{
  "model": "image classifier",
  "train_examples": 97500,
  "horizontal_flip": false,
  "targets": ["main colour"],
  "hidden_act": "quick_gelu",
  "num_experts": 64,
  "experts_per_token": 1,
  "patch_size": [2, 2],
  "learning_rate": 0.034,
  "momentum": 0.95,
  "batch_size": 64,
  "final_lr_fraction": 0,
  "adamw_weight_decay_other_params": 0
}
Rows from block 5 of a small image classifier, named by matrix and row number. Rows with one number within an expert belong to one neuron, the router's apart. Each number is 500 + 25 x the weight over its row's rms, rounded and kept within 0 to 999. All counts start at 0. Numbers have three digits each. After the name is the row's rms in percent of the matrix's.
Before each expert's rows are labels from the 100 images, of 14976, where the router gives the expert most weight on average: "patch colour" is the nearest of a few named colours to the mean colour under the peak. Only what is clearly more common there than usual is listed. The data: renderings of 100 made-up gadgets, each built of a few solids, in any pose.
# router: router (model.blocks.5.mlp.router.weight, 64x128, trained with AdamW), inputs 64-127
# up: expert up (model.blocks.5.mlp.up, 64x32x128), inputs 64-127
# down: expert down (model.blocks.5.mlp.down, 64x128x32, transposed), outputs 64-127

# expert 15
patch colour: green
router.15 101:486528514544504469471498522516530500502487498456541463483477496498504456512483488519525522454554532544501477466456479529515519503492484535487495542499546483471490532487485504521498524487492469
up.1 108:500490487521498529501505523494498509534494542529522515518493468511471511507463554500505485478516508497484520465516468494488488470495489482501476524477484488484523454469483523547519477518512470
down.1 110:454510515532519527484494529533500516514514456502510489497510530511548496479520495512513530527511545529516529473514499533485476513529492485463473498530520479512496474503467444510519473500495521
up.2 106:536502545544510480498518475499508473434480509515506481531494493533463460496490503517475517514527575468492524474466513496493474473487500495512504525486508493507494507502520460515518496539517502
down.2 097:480500502487514505486500456550493458553499520509509501482452501485490500504506505496500507484511529528513508519533523516492498495500517490513500466512501486465489466497527487489541498480480511
up.3 083:546505535495470449476506484497488470479518551510514497481470513530492525496526496473501476503494535531509511458491495499526484477463507537495506495518514508486517504478464483557474506507526496
down.3 095:521480495494462504493458562529505525548493501532518502524481501505492483555531473487523523507482457499505514482516506492459520482563501493480470499501538506482511545504453493515504465480495483
up.4 099:524502495516501468511467473538527488487530467515541512511497505517519475533487473517494481505503494489515507504487480446504507486474505503506514461492507497499495505510480467597488505526513471
down.4 103:503513507505475517520533498501481477544524458520476487505536495468463542516489512518474468501439510510544500457540505510532515488448485506470496478507486496512526525480444461534490495505495496
up.5 101:525501505501510464477491513468491507466514628466498518543515502524495548480475490479471510503502526517504494479530498449473479539517499512515505495515494509501455479501515539491502475504492523
down.5 107:532470512464489502473525504496487531506519497518541490481482498468521527481517480491509505512495481503495510528482487491491481484543481445488511513529517478536555457486487535489513430530541432
up.6 102:507518451496484531484493493531525508489509476487522492539427512508504484504524510485478483482490471519470486511484463504556547484532508489470484512539498496500511530525542436550489516523468441
down.6 112:499519488493483499570468500498464489508495537554484468494508493523481496535503494511486535507517508496515500487514502478470480506498496535491496456482467488545522514490480490546490498504508544
up.7 107:475505476511526482552486470500503517529507530558491519519482546429514545504498499504486453509459527518483473476518490521484495496571507524479472489468489487520491492474467496481482513498488524
down.7 103:569522528509492515483466486533512479475482465478500511460473523545523465476484482515605528509516495511489492484507507518546524503439503526502490522537539475496477542485487491515502504520487511
up.8 090:502521478468484526491503558475498521524537498494513485506501496474491512515513502502472490511492509499526527509538480485494517513477497470478485445536541498552567507522509467537511460520521472
down.8 085:469463481477513501505544522483486526496477535482462486510463486526523510503485488506472509482507546486538470475461499488505477461464513478500505496474535493465515542521469498535460497479499520
up.9 092:545491525509491537495498503534520453458509480522517526526539506443496529502509505491495488498499517491496554508482478545468484513464486491495463497522477463473524472509469503545495495536542496
down.9 091:470500514507490477477476523493540514505526511504514475488447474510486536512527483502487531503511474522464533524513490516519571458482490541463511467507511504515509476487501434527494515465451497
up.10 108:446493489502541510530489474463467529519463485510492516497564540497487520496527540511457477498511537536503488510510496485493535533527499570504452505494469491505464521457506487477482514523502497
down.10 097:484489484472515493508495494494511492447489492507519525505541489520511534476484514506541485490494491485501472492476427555495540448517506545501522478489476493516493487479523536495524505520493485
up.11 104:478517469511478494516496471533503505484505539490457484472542541479500545533501453495492556512481510490546480496543532456500486467474499502465492522497514513483521484510515550539537510494513501
down.11 099:487462521499474498492491467508520508488497485507496515513484500482499531443523497524515439489456541509487517554507487482518476533524513430529526457475494509513465521490521461536496504523533485
up.12 105:506495497513519503497502444520478521510482546520510488442493499476496539496483510505560478483478476519523514488517482498527552466481504503508508497489549474492514484498541517441496477491541514
down.12 110:545505488462483483483498493482517465462466525481497527563506492537483473530511512492448503485514529488511525490530514493491500515538503534505496501549466528493431537498489512505506524524477482
up.13 098:472505514503516489535510544509489506481491467491530513464486533518459520515528541497532488469509511520466511502484494489502523556518499550498482525541498485534498510482485429537506523466493484
down.13 090:463492501536529520529529484472500497459512573485529499470504480520495493482512533507473479485523520498499529488477504528507538501470524502524471463507472508493472511476516480528538549518493502
up.14 090:551497517518553541437497504482482505499502525492493515528464511478491487482533547501488473469482511480508509467532504502546497523464505503489457522490489492452490525498498466509503511542532490
down.14 094:497485475482449505546517519504509505504511492467465483472487488500490540483525468472527536531462438536510490523497505453526521513481510474523547515504519508500506502522526454510514458464512499
up.15 099:466503449517487496462497474502504542501511531556504493517547510476543483469489523510459530502493570493505506501511466519490491495502490464516543484485497491507478484516485517473506522542539491
down.15 097:554463527473514481471506527518477530516470462479507503469425484481492546471491472499518499502481453480529518519507534454498484465505485474490493491514468540511532511491517512502493460518506485
up.16 102:453516521487519485486489522495473548465472464482508520497490508529494515488520501486474504486492508506487470503518520461510473504527507502460499484539515556498465461498537506502493496487496492
down.16 097:512487498491508488491512480542500501439477494514502513476480526498536534468510484495520475520485506466473499514488473503465436498527518420546471508518484482552545490500511538506511478515492459
up.17 082:557493523470544525479486547464508499541510501548516507528512510525527532524502492499472465515475527490488498484503486509509522484457500497503537434513494496480496495503485494564479518552485513
down.17 085:505486472485523532490493518440496519500520494499506479527512512448453522499486486490508522484500465508514482524491521481493513493514512507508553502474535504490516511502507535523459437460557489
up.18 102:500501448498515482498483523549516490569511523485522494498518492470474490528523487511485537521505498509495519513487459523506529486448506534478518506497496508498521494508467505540471513451502518
down.18 097:537499525540483496482520526507479500445465471507493513467520507505503468465538481477483502521460495461486502497496502434502440502461471533511496501485483522437520541524505523552494489510538492
up.19 096:485511485487495483499503481540508539532492548514494498460538503466519468527539455479444535540454471497506497432510507520476518494510484488493503522516488509535524481507523542500528499454511484
down.19 094:488482519484496470525512508514487471543490521421512528466522504509500462528495511501558480489478523496487496504545510476517461509451499486524514524518478522489488522512515568571470500478492514
up.20 114:514500546487501505497503545467502494521492516532477520486489493491473503508529505495530494500471481473467498508490508515483464511497508482506458507492495495464499520509491485572449467531475522
down.20 121:478510492575510501483496496498489483525527534538496513470530523414497494506483520494458532509505517553500495507502469511497520495520484541458493533485534452548520464536506543506497497496533488
up.21 093:455514488546459492487500548480524501521494480480537497490479490442516489492509524475499520491541489557472498526481498503553514520523501503498526478477545493508502444516525499461502508486527487
down.21 098:522484492437524500501512469510518526470535442525504512512508502520472510557524510495490497530489472480478460490516511514453470496496491519485462518531425502477507534493502468537501509523469499
up.22 117:508490485502460515518478476523509496555474466526494505515543471474469490497498509489540475457480467476485519477537519485561514480533494505517483491440534494526478507497468494517470512464492506
down.22 109:465484506504517505480490485523508481487510527503505480486471530453537522478530513506484505514489522530552541483501484498474503500505505470517493489467507499494500499536514442471493493493503494
up.23 086:493508496484460553517495454536503479502545449506510501500502452511498496474528530528482479522481486483530475489515529493547519497461499478466461468534473502535466497479548463462498512527527490
down.23 104:535526503497508482435509520496464473494536538533486502448467517518482479517547512510513506502512493507451541464490500491488538516462494488477503530508511486582493481522447502472514530488505492

# expert 42
patch colour: green
router.42 100:510539460472452478538500502470520486495490464472470504556526515537487471521503483473478482514515465489493475523510512478454474492472522507500480506470478535534479537469500547494449490486464467
up.1 082:487498487537517468564485443466474539499508557483486497476554485472515504530456539556515525502489518528504491477490479500521481490546492466524527551497523487537467471489477444513521474482481474
down.1 088:489496507495533515529472507519535528493519482505539495509448521505481489507527511482528489499500466496519525490484537520498527504486526476516471514474486489510529496478495542479542481504506514
up.2 136:490504484480495498503506481499497530476486472484529506494516490528515487489504505461506492481535530494481498495508492480480498527406498496486478469538495515493481504516532545492530504530476483
down.2 104:541486483456504492507520505480490486489513457496465511527545515530517474510510489494432504518481472477486500518510523434475467476461504499503471492503488534429465524490503511531533502535489536
up.3 089:475502452494516490490495471512457523513536550463483498536478536486455496507478508484484503467524521548472509521520489501527557494522503515477525491528516508554507473492496479468522506502479515
down.3 086:432519509486514483515527546476509505526511506538505502452516499465529499519495509507469466497496464517523469490524507504506457505523497504491534517490464469581517421473496505468483490468496511
up.4 082:564507474543516508475485465506495482517480498494516497515458488486479511530527503546466481446510537524551509503479492530532534507549514444493462484513512499480511505514505475508520507498460490
down.4 093:422490505511529489510518528501471515497545531498483524491514507550507495490523532520510502488467541504481479496504471507476513539432495481507516495517491517466452476476496453484498497489509519
up.5 096:544511495501508502469494482494527485475465559489491493519486499519490554493495536478434495496514484498515519490490539505491507551497508464534523468498462520447482552547481490522488544505528528
down.5 102:459503477526512489531502450499489518496513483485525507464502489465505517504509523507555491490521531502501508527481426528504552474472510539476509496529502496527508475495544508483548504502460470
up.6 102:510489522481485505509495479486521498529487490513495514465499495485469519494486501487494516518510440480518501495500503457487496520572497512522523509532446532517479517485475506458523497514486487
down.6 111:530466504484481466529496498489497511494514522519493494490501489471473533506523478466503472516478459491512500511503477458540531485520498509492518458481464521571576509497499531514476489473518492
up.7 089:504505527511554509493490521509483490475495490474455495505464547525525506505471516469545503504491467532497456501489501506447466493492500517500454514516470461498520498497549464521453518480464506
down.7 101:421474531465504506510508471543495510494517507541526501451561489443489496468521511501527517501484505517505491481478452506513545518502482555494497494493505513482487492512508524523465527500531490
up.8 068:470491482518509454526499524461477510509503489502552509499539494468492515502489482483503527523501480534554455510446484500481482524542503484467484470514467516472479529569475484518521472520486486
down.8 080:466507515526516474452498516534511507507456531503526542435513532505475498562469509499475511510518482499539568476517522502499489497457493510471460515490518493503505495482516490484516485516520487
up.9 102:522497477490492476485487489494488486556473557481485486526494496481511509497505457525483545531505500515548507530511508495477531505492499495508505485472482486504521503517478511443543521492491510
down.9 097:462521501499517501497535500503481466494529489474487496489505514518512526492550534475495470461484527494490512473490484507485480515506511452510506489489470522542519430539532483539536480488466479
up.10 093:528510534475507484511507468485485530503510470526532495479478499479506521466522501492499495485511462493445484496476522492534528476494500488495469508457549495530477452509510530495433485493496503
down.10 091:490509513511513491523473535500509469509513479507505518505514516486506492544518501491503510541495490513492515504505525534462468508495514584491512494512473485524521482515478434548501535514475517
up.11 122:494499484463489549503512456495490499472503545508493485483540515484526519490484524509494494467489528472530515510509477487498487525528491478517470510508495514452466447533535511493495496530524506
down.11 128:536521454478532473514507483513488509520480505468476518567496503547474519514469530503462498492514513472481470514481498564496429486574499469525497517484478508519494451478530516508517477498476500
up.12 093:532508500502511486478498477493514482510510573447480496501461509522515500501495508511488550506490474502526468515485493469475526491527486507498524475546484505489533471506507495512568481496487496
down.12 088:513482446484507480512512500534460479533511531530508495563482504508445471487498510485496473529501520509544539495504527545513451508500515511498564492523495513504499504514458521477481484475513482
up.13 102:517483514498494513526493521493474523530509516497477504494461506460503537488482461504508531514499521499500507481516499486449533482515500531492522498456497509520523466495477516417487495495449498
down.13 091:512478489483464492496535505491501489527490459498496529515496520554476487485510512498458490504509450488504490523486527532484499483548530480497471508463482503508474512500485486553514477528477541
up.14 130:503501490476487466503510481521494496496509490510521502508503486518526522480502520474473483516504526525479488496502476501479527488460495523494497515479491499600529461493540503502541498496505453
down.14 098:505519516486523504452522510506475513510474482477479492532536502500484487489490474511546550505499532492510516485539498502442453519463481482479519521523492494455470507469506537514497477520503463
up.15 134:509491535448477517488491483503487496452550448493494501483558469534490505484521480488548498499485497502470509486522486489503507486404503506489495475518475499503529477486486504512512494510514520
down.15 123:514507490428464502504499517461486493539482498491475498545477478521497473518503470512450510486521474498522505516539534475498459461527495522488551534515473529489425543465528513445525493504493503
up.16 112:529494487541556495497500448477507496477499564481487519521474499527449514487475522485513476503506530500491465509458530527496468537550512474506455503466473498479463436520472503463505500488508524
down.16 123:505516474527525528503488519485502488493528492537488515506439513476515470489504533499484515503537517526510469533462465546463504477525514499469482496477541476531494485528490500465504519513463516
up.17 139:494497505525519486475506542522495507512471486510513500511523485482494519484506466514486481516515527530503524486485502504441417501467498474503469504516530489566504475502497506471511498522476524
down.17 116:487480496477493523528481436482483508484529491500509490503495491535526482520517500492526513473508501451489508521535498476509549485470494501499506472516454524427488538497494507531512505494500520
up.18 102:526492504466512523452485473521489525443525576466516503516540510568494547500489505490516499495525482486529502521505480489499534480509495473503495438496481505524521452505549529498509514547491514
down.18 097:480499480495481492540509517487477498538477478499503541511508499477547493511501496542517481523488507522515484481496474516525489487494497440465543519484496468481431493499493510507487473493520468
up.19 074:533497467478503454485498497519503483495521583506470468512511505529493520507483517486470519501498567502478527474505509477532539527528482495513471500468491521495506500489499471523541493459515506
down.19 085:519519506480546517540490484496486490528531455485520493508454508478465515476488486491511556496496483492500529496494486495470491523493475482517498539499479478522530440450517551510532479494508482
up.20 087:501507539523503488470496494477513490533459483475454488519501523474483492524480472541519578478498518544505517483494494550509520526462497526503483521483509462527474514489473491554467493498484484
down.20 107:482533524527480509476487507511531482490475488506494517500513524521514503493474488516543535475504466493476495464518512493492459523547515552468494536521501490476442522468497497467478512500510504
up.21 097:515496495494506471479505526495500495484473517502487503497484489556466523528516484509540517505489496502469499471484532511514508484504499469507514513495500508481504461492480527481538510516477524
down.21 111:492522517517499499465497486530530488511514548465518507508461494477515503497483493523534498501511529510515498478542486536517531535500505529487453501524504478504484522484474470512501493472523484
up.22 114:511487452474465478502501460483498516525520504489494495478519497489501531491498522477517499501475484498515481503526472486472554490479493537483540509455445500558502490496491526460492488487474485
down.22 114:522483513453475500518505528502504500434486471503505505505483475524486484498471500476486485494523447451492494505504498486477452498555492495514495494504468533511535524517494532506492460476502484
up.23 075:479489466515503486486491479492531439525456449545502524483518480443508501498489546464516434511467495511514544498506496508519558481529486503534501489490481490500514493482533473492483509494531494
down.23 089:515481515469542505492510459550498520520509573503506505487522491471442469487501509506499488476488535520464521469521517484513488496467492534493536504486511508501530512509469530508574518484515521

# expert 25
patch colour: pink
router.25 097:510487514493506493462523521496528533514525452475495519474500537483456514488509478470546491504473485474506477438491473511535456503444515475507554513493455532498523528505521543525484494514472495
up.1 091:522499516470456512494510481534476473479520445541527483512490496541528496498550468537508485502449524506503537511541478492483473495473488505529481528531482499466452490471490472490487507513497453
down.1 088:501492497473516507510492535490507522469499502494479512519516507515483494501493492480471484494538463478506440465469530486509487451503510502489443468517447525462483489502498511508485481510506530
up.2 099:558499546474488516525501468483502477463476540514526523489474489501515502492510470547491470527495468509528511464508502515488522498509498495517503512531524491446499526479517485473494508520500516
down.2 088:488496484517531526509473552500499495546516453520509488496501500473528508548475494518522507526514530540516476487492503551501527476518512519500497494496486515586511514511460459486494493501496523
up.3 084:458510530540532483472518546467502486503494427515472509463495555463488519517513536515494508496514566489525487471455467535518481493525497486511478493485496505494479508497525490490497507524450477
down.3 077:487488484500480505526457469527526482517506569515488492501511492480512537505526482488498467513473478501494532500554484468506530518503512537469479463515488492516494502511448508499506500469526525
up.4 099:481506508465483470507504491468482481459532501515515527499485530536510497479472541488483521493506545457472479480508531462496474500491492503487490491510489536555437471503514511490570513521476488
down.4 091:526477519522527518491508467483488508462477537478515511509460491559538475496522516508497481485524479514525502511524481487489551517524532492493457481519494472486467478473518513449575532533499520
up.5 092:504485494503487554493493484512520510536502536470493500485490513479487470459511462510507520506487515520466524516517492478515540487482501477483475505525515463490523501490494498480460468489511516
down.5 090:531492476488504481542503477495497539505523432507512480516516511469477475497478508516498497488511471466479481535467515535508457536476497529507505548516470516512520491494511485477538498530512486
up.6 091:565495538518508508505490513500515526486493535512478492475466482474498497513495485483510524518534478512519524507476479514479509436515504485480531490524525480472544499497470508537520497510470487
down.6 098:491485497541483504501472576469477525523495529505540484515453483505486484534498517496473532534527501530492486486506505503467491481502505531470499531520521478530511492508432431471469501468512511
up.7 101:481493449488443512525510505508521481521481511506473494500485495428501468505500475522476482476510472541490510502520463505525508524510496519519505515507536504500499539518482524553477511518525485
down.7 101:544498532489507525508478531514487501519520472482511495470514500514480474481484488515467506494527507483495507518471545471513484509496508521505509532492517478448489498514517480501507506481493540
up.8 092:517502475508536536477479494563507533446501484493484507552491481516456525491537508486476470509477522500472510497473494515516437531507508496519477477510441526434487476497494493509494505481482475
down.8 097:475520510517465483528521472532506472542499451491510490470574508489516488496500492487516492499526486489459518502471501500502543483526473463537482516506536483455519503497505551486490569461505508
up.9 109:527497506436478493498496478530500474545497461508485502515506492531504539492476479480525506522478464502490490497504535497500497481483505454485472516503511514501524513467515539529485476496468532
down.9 115:517480506483471498493483497477543490446534461518474490558534500497470465481513484499502501515487498464479504530541493448520463482497516548492519477502462517496457556476481469510553492505516500
up.10 105:538491467464466466461512524520510501483460530511524497509535486533510466512476469522491526495539510502532499484502493480430486512492508488483452513484522500472493494516493536472516504517479502
down.10 110:524467474470484498506517513479488491515524488490525455485518495513496484516497487494468487502523481496479517506473509483482519458479507511490519493503499511452515454488538515488449517528504515
up.11 112:459495485510501539505486467471476519494501469513484498511454493468515509486476503478519507499472513492536504554537507482532513534525492490526540476510486526575493531497507478459505475521485499
down.11 105:507517497462477490549523522512493510465482487491510497513482488516495493519472537506398504490549438509496527501457503516465543503504528516501505525529488449519518481535520484493529502500489479
up.12 096:447510506489496499504503416503498541487547466469496505494560447540522486477494519465504509473488521477485481485501465476505468532515502507498503537543436517535514504497501498508533495477548481
down.12 104:467486505470522488519529493486504496518488542509489506492513476512463504457491537530536485464502542514511531504491482547490536489526525478500562503493492490446421500441498519473471529516504495
up.13 091:519516461490525503524486471518473552489539490495542494506511462521517492504497512520532440484484512501486492539528483533507483517478494506470485498465492504529488522493457533491542470466528537
down.13 102:483507520492484511531492513527469490533489506499502509461515503491527507506488487504507489538478513530462468470557520439487525526512479512544520511557504512515509464505510487512504466502479482
up.14 084:485501442518501471523516496483503488438481501508498506481497429463545462483470491526511503519495515511486464489488508497453535482522496509506505520474557506478472500531552512493511513488492456
down.14 105:505492506477516500494512479522493535486467495488506507512535542543499510487545491497494512502510488527511475476552526483481518476501499513507505497535478522466538500491480530489542483487460516
up.15 103:512483519531516503496506519468510534463514460493504516489510508485486513517509504464507502481506433487497490442466521474521484513522500489498500514476438503522497494517477530500547515507473540
down.15 109:469482473503495495517482439493532491538506509501491509473570491484483512526473520482491462484505509528489548474527454513499547508559518504457529530513481505522513515496501528468518530489497460
up.16 090:509515489508501458503511444516521488511535497487492484462495493538491463523461484465538522513468505499442465511506498496510497497448504457549535519491479522497521496529507529507524513432506476
down.16 108:486508531483542519463508539488488490499501539466500561473490509488488512466511508507523519517462537488494475524533504516517490509496476513491476478522504501493464498433540507543451474485486528
up.17 109:518497524499494447531489487473488487531521526471494497483470523482504478511541479450488488510491537492468511517499471467522473508492497481548493523515498494475506483509500442543581501483491495
down.17 103:433521499527514484502549536511495491502509499483464505524482531486522493465456510537503518513481519520503509488486500498528434485469482481486527482485543519501469510507496507532447493519511509
up.18 097:513489492458478568495492524472493518524474472535496492492461528482475536472538526489505466495503538470527508493500525533491493512465501451552505475497461492509486460526505487496497492569459506
down.18 090:515510457488474483488494483552502512453521452483477497508519461501514482487504500498464488505506444475510525527515440489479497507484498557467502507492479491516488540497499534483510510477492480
up.19 096:496506497503535506529479442536533503515494520530533491449505476506506493501534492514553532500503535515441514512483520514520534494552504488484532498505449513513529478474455499476495513487521506
down.19 095:475472523514503500478525502477494537463472482453539520501477468507508510497482527511494453493522499488479460501481496496494480549495502472546543514527480462516518465496534530479478493548475424
up.20 114:471492520547527502526493582486457517517475560540522516557444485468471539518476503480479470496488527510516527509522494497463492492494503503494508511489484496497505562489509493545539484520505496
down.20 109:490505491462497501519522485494487544547522455514483501495486509501479478560496504507515500526504469499530449471533483453493497467450482540447508512504527469480517535520444492536517497485533479
up.21 086:492497500507574503467507575516513525472492495515482495498484500542504541492475483495522530497511504480550482497453530536472468505493501486489479503507514494460475482515465500490478487512450504
down.21 099:496520498506466504471516438521468503522473543501504527514517503452548493515539528516465510510463540522491480528529473494515540533536495545504443527488494483521501505497481481492482522501508474
up.22 101:495495524508510529488489443473496495501509480495533506471510520476482477488501531510546530490495532485505500516513500521475533503504519503496493517493433477521467549476510496468541519536478539
down.22 100:440510491490533477482493487518537489475531533493515503530469490532487530507445534516480499486489498509483509494471462521516499519538470456536518493520486501523465495509481464445492511477481473
up.23 108:462487477485460483540504531513498522518528555495497518496505525467490518496461529459468519540505510529500479533507468452527522455522503499479528515476484492487478501512481479477471504530510528
down.23 096:527516502510514528483469514529501478551495463504498495522481507511501482531490471495496506503501477505534540472531513514507476501473521477466534505524505495476495503499447495448476488511454460

# expert 8
patch colour: pink
router.8 109:492457507522501500482538488501497551516545496524468511457484540521476511533516505484538490524461470515503527447486479470559496491460511469528502504504500512467467535526473510532468489504463510
up.6 094:494484507511477487494486477483485496491496469490548501537501486461466531456504551481509521465508543521448521500529487529465473512486496498479490516468499483544490435484464506476448480521511539
down.6 086:483498491506504491482481503509521500529516467504485494532517512455491457525548518512465522519498489527500558501492483513465501456556488531463469519509506472518504446526537482505458499506500503
up.7 094:488483485479513521496482454493458537468528520504473505481588521519468513490486506471508525485509470478538507530492484504481516524463517487513519490502462488541503515513517531482512526529486487
down.7 105:501527506509511497526511475506540502422539507505518483526457479509486518513476515505505508504514501499519461464508467564508576486508480511507504521505497478536531467458504454472464517503472477
up.8 111:490508501527472513508505522485496489511505493535523493487501505500502497481543522483468485499507492512506515454477509476481492477520501456502498503519522491515513477505509505454487482549466533
down.8 132:457485472463486498527487517476530484513533454498486491537514509476509497503497536514477506489490487535495500519502459502459477518478477512501498524487517491496452469511501502456527511513497512
up.9 100:507515447453491486496490472528499511506506459486491500472553531507492519485496471484496525498477511498542502481516522483498463515504497515477457508484474508483545485498495512526501501499517533
down.9 093:533483521472461463484520482500508504413507494508525496520542488530499479478491493497490492492500468454462508518474547459511497476493532510529500480512454536489488538497505504524457518483436486
up.10 105:499495451514505482533495442518529513480534473492518494507526507491494525510489482490467523497519512505491502526470497509508466523510482516517503471509497509418556482502495491503535486513446487
down.10 093:493492499483496510554525523508521517535513498511464506498518490487443475511504507485477485517521433512473552454457501510500511521471509476508536538492494484501489515513495532476474498487507514
up.11 085:474511511475476485537495499520495515475477519559480503493469480493496508481491484475496497512475503483484479489534506473520504530552493542528504558489495487516544530492535479542487501514522487
down.11 093:548505504537512501477494512498511493484438516462526509506549511455495514528509482510432516524487550518500513506495479484460491525519506493507519506523504460493511497525472515521473488531535481
up.12 104:505501504472508478481491501496489539496502510503504506479522437507510526478518454498496489524466486477493533493494520499474417514503498470525509504501517530472532445523529496516464485492501499
down.12 098:497513541533523532494498532519514473469498492497504524512473503482520496499503506516511536535472557499522475515486488481476499501475504532503464523501536483457486489500491456476508470489528507
up.13 107:494500546463500497521507538531499490507510454526526482480500513467490527507524509479541441516511463505493506456469495540522539460537489496500472504493522523468500501512536537492521499508493462
down.13 116:536502489524515514499461512501506496483478531501502514522466520542486508498539471527486519526533528487493479501502501480475479491461521536470456451519507483489492522487473494587532520515469530
up.14 101:474514500506471524470485464508519512501503471488498498549477495505486507468520512510496544468517478504469517524509495513535490514486503485508485489519503514434474486504494443495541503535547479
down.14 091:470453506523525491511502510508491499509496522520493513492509505499491475489501490475482484543468530489442499480479503491525551459504489470510508456465494490422526515491513520606530514464487511
up.15 111:430514511526522496534494539505480495546483512503500496517458505468503485505522516531458505507498532521462513525479505527515448483519503517495509509507509485467524470493488453485529511502502522
down.15 102:479493517520464522453498523484492494436508435519507483499491496494534532467483511506521486522493497522480509518482479495514514489479520438529509482490540492515477486525579514486502479506494498
up.16 108:494492550481502428473501535521511475477529553540520519493509501546492519470501517524512517517493519506522504486521480518512469514455501515504545489518456495563493489481474536509502507518514514
down.16 097:526518454472507504507505474462518502544468489475509505537500517491513531557484481496473465483577494488540488491463517563505543464530509488482480507511519496526494475497507492468522534512490469
up.17 097:504497464505492460495510497490509501508488475514479494506547481487479501502492483466481507470503551497444494531467481543476488505481508484541566513483463494471540504495442496543496512472482476
down.17 098:573485492483493518560523494499467532518510475475505524514493493546500459528515485508509493496504447465478515489492490470467469513507489505497466501526529487475480515500463499510491484494512519
up.18 090:473498464489495534487497474508485540482500470481492506545483435501494505508514512514523485527495521526484531511524482534544548532431499492482497472491483485475507485511481440516527476445545495
down.18 100:468509537522481490523491488515517459543513543460491508507516486491491471484441475498509507525481483510505436477493526441536446500522494486513559512521511492444494465503485470505520485464543488
up.19 106:518500513515461510489507535475530460526521504487494498488455503454481514490498536473546469501482457527471479480503482451527493474483494474496480495515542501551549472516538494487516462473482524
down.19 104:475503494491524504495509472485499510532540471503468507499478522513534472471530504501480490471526538506475505512511517501480480514503515520482540535499504501467418486469486441437514524526495524
up.20 102:510509529513492540469505508508515464465491460479530491526489445530526496488499475525504503503513519498480491496503473503518493498466488520497451540486518492470525533509491500507588488512534481
down.20 093:519500473495510486525502524516506509491492533500500484495502510502497496502530501496463500538482539502494503494487511452504517441529534467497514470495526507511524439466500492471540473505527498
up.21 096:471493509462535542496505500495514538517544508480481507487531508498506515507505564490556466464506487504509483501461499493521489521566513466525475515489437485519489455504478501491497494493499522
down.21 099:501488500506491493500495442533510501498511541495550487474537498482510499499475479489494491481515494486487516510526482477457524534492493492493469505527469506466512482501531512484518521533498481
up.22 108:484490495490510533529507453506523510503516482486484499469497511557481510545487509512581508502480444500494519498516497482533539554422497494513486490527479506412486540504477500530552502486504512
down.22 119:443488520510521512501529505505489512524475514464502513456522492463501516475507504497491476500461547509496499498511500482533509523511491507521529493515488502460506528491505524521506522490547486
up.23 097:485512448466499500545513455527470504474535505507484489497512492500497509506524509457488456542495519466505526521513494508482481513466504492499534479533480508561532443476489487446547495512509493
down.23 096:482522499496488506508481530462507497536522583492481517511486494463511493496471497525491495496505457516513467496483508492513518479484514483538533479469516514519468533525483479455501518500499505
up.24 097:486499475536492503483491471529513512481506583504501505542481493500515523484537518521437517510519456505540476489524516450484524526479501514498465491505497502486518492501472467521430492494521522
down.24 094:498501479488458483477477461481509478481487480461460490485531481469512438504519496478513501490529471523497524508511534481532486512497533506517465510462503503525494545503495515454552525490512527
up.25 102:532509494528498463470508481545493507509501485487502488504470529502484507528520518456488505514500524532505501495501476478464512536520492517502502509534491477512520478520507495525513507516466504
down.25 087:482477495478486487495497510486501503440526414531494491495500494486533494464522516514498487501478499493485515556457498503454453506467507520480502517478514520529503509510539544474532503502491525
up.26 106:416506547519501490485494486486479489552509491485505489502539512494520483506516517501460505509503501528531498494494537525528483509473498498508513433483461532463516478498474517543493518447464523
down.26 102:515504512529536478507502479520537482517458520498525516482528510484474532489495481508549500484499525486457531495495492523490481523505514479515469522484512477445495510495494547565488502480519472
up.27 080:464508498452500472483475431520516526516477465484506488556530463512466523518537475489477529444484532449550514495514501522457494516528510546489502470482477529472501535496505485439505507476498492
down.27 082:487465536538477497492510544478467501476466498480508492519486486453511513471484524540518526518489527534493527534489479523489499507474461484493478496500538493526499479505496506606472472547507507
up.28 098:477493520471523467517506533531498494470487462516562504497524533499498509522469494498551495471530445488542511490497517522460530474491490508466473537502552526506520474492500542449523499514497490
down.28 084:531502495471494513542472467452471488475532500515533498506536485512471531517509498491480482529485522467474523520502490512492521513548482501522487476517424482526506537467478459487585517510499486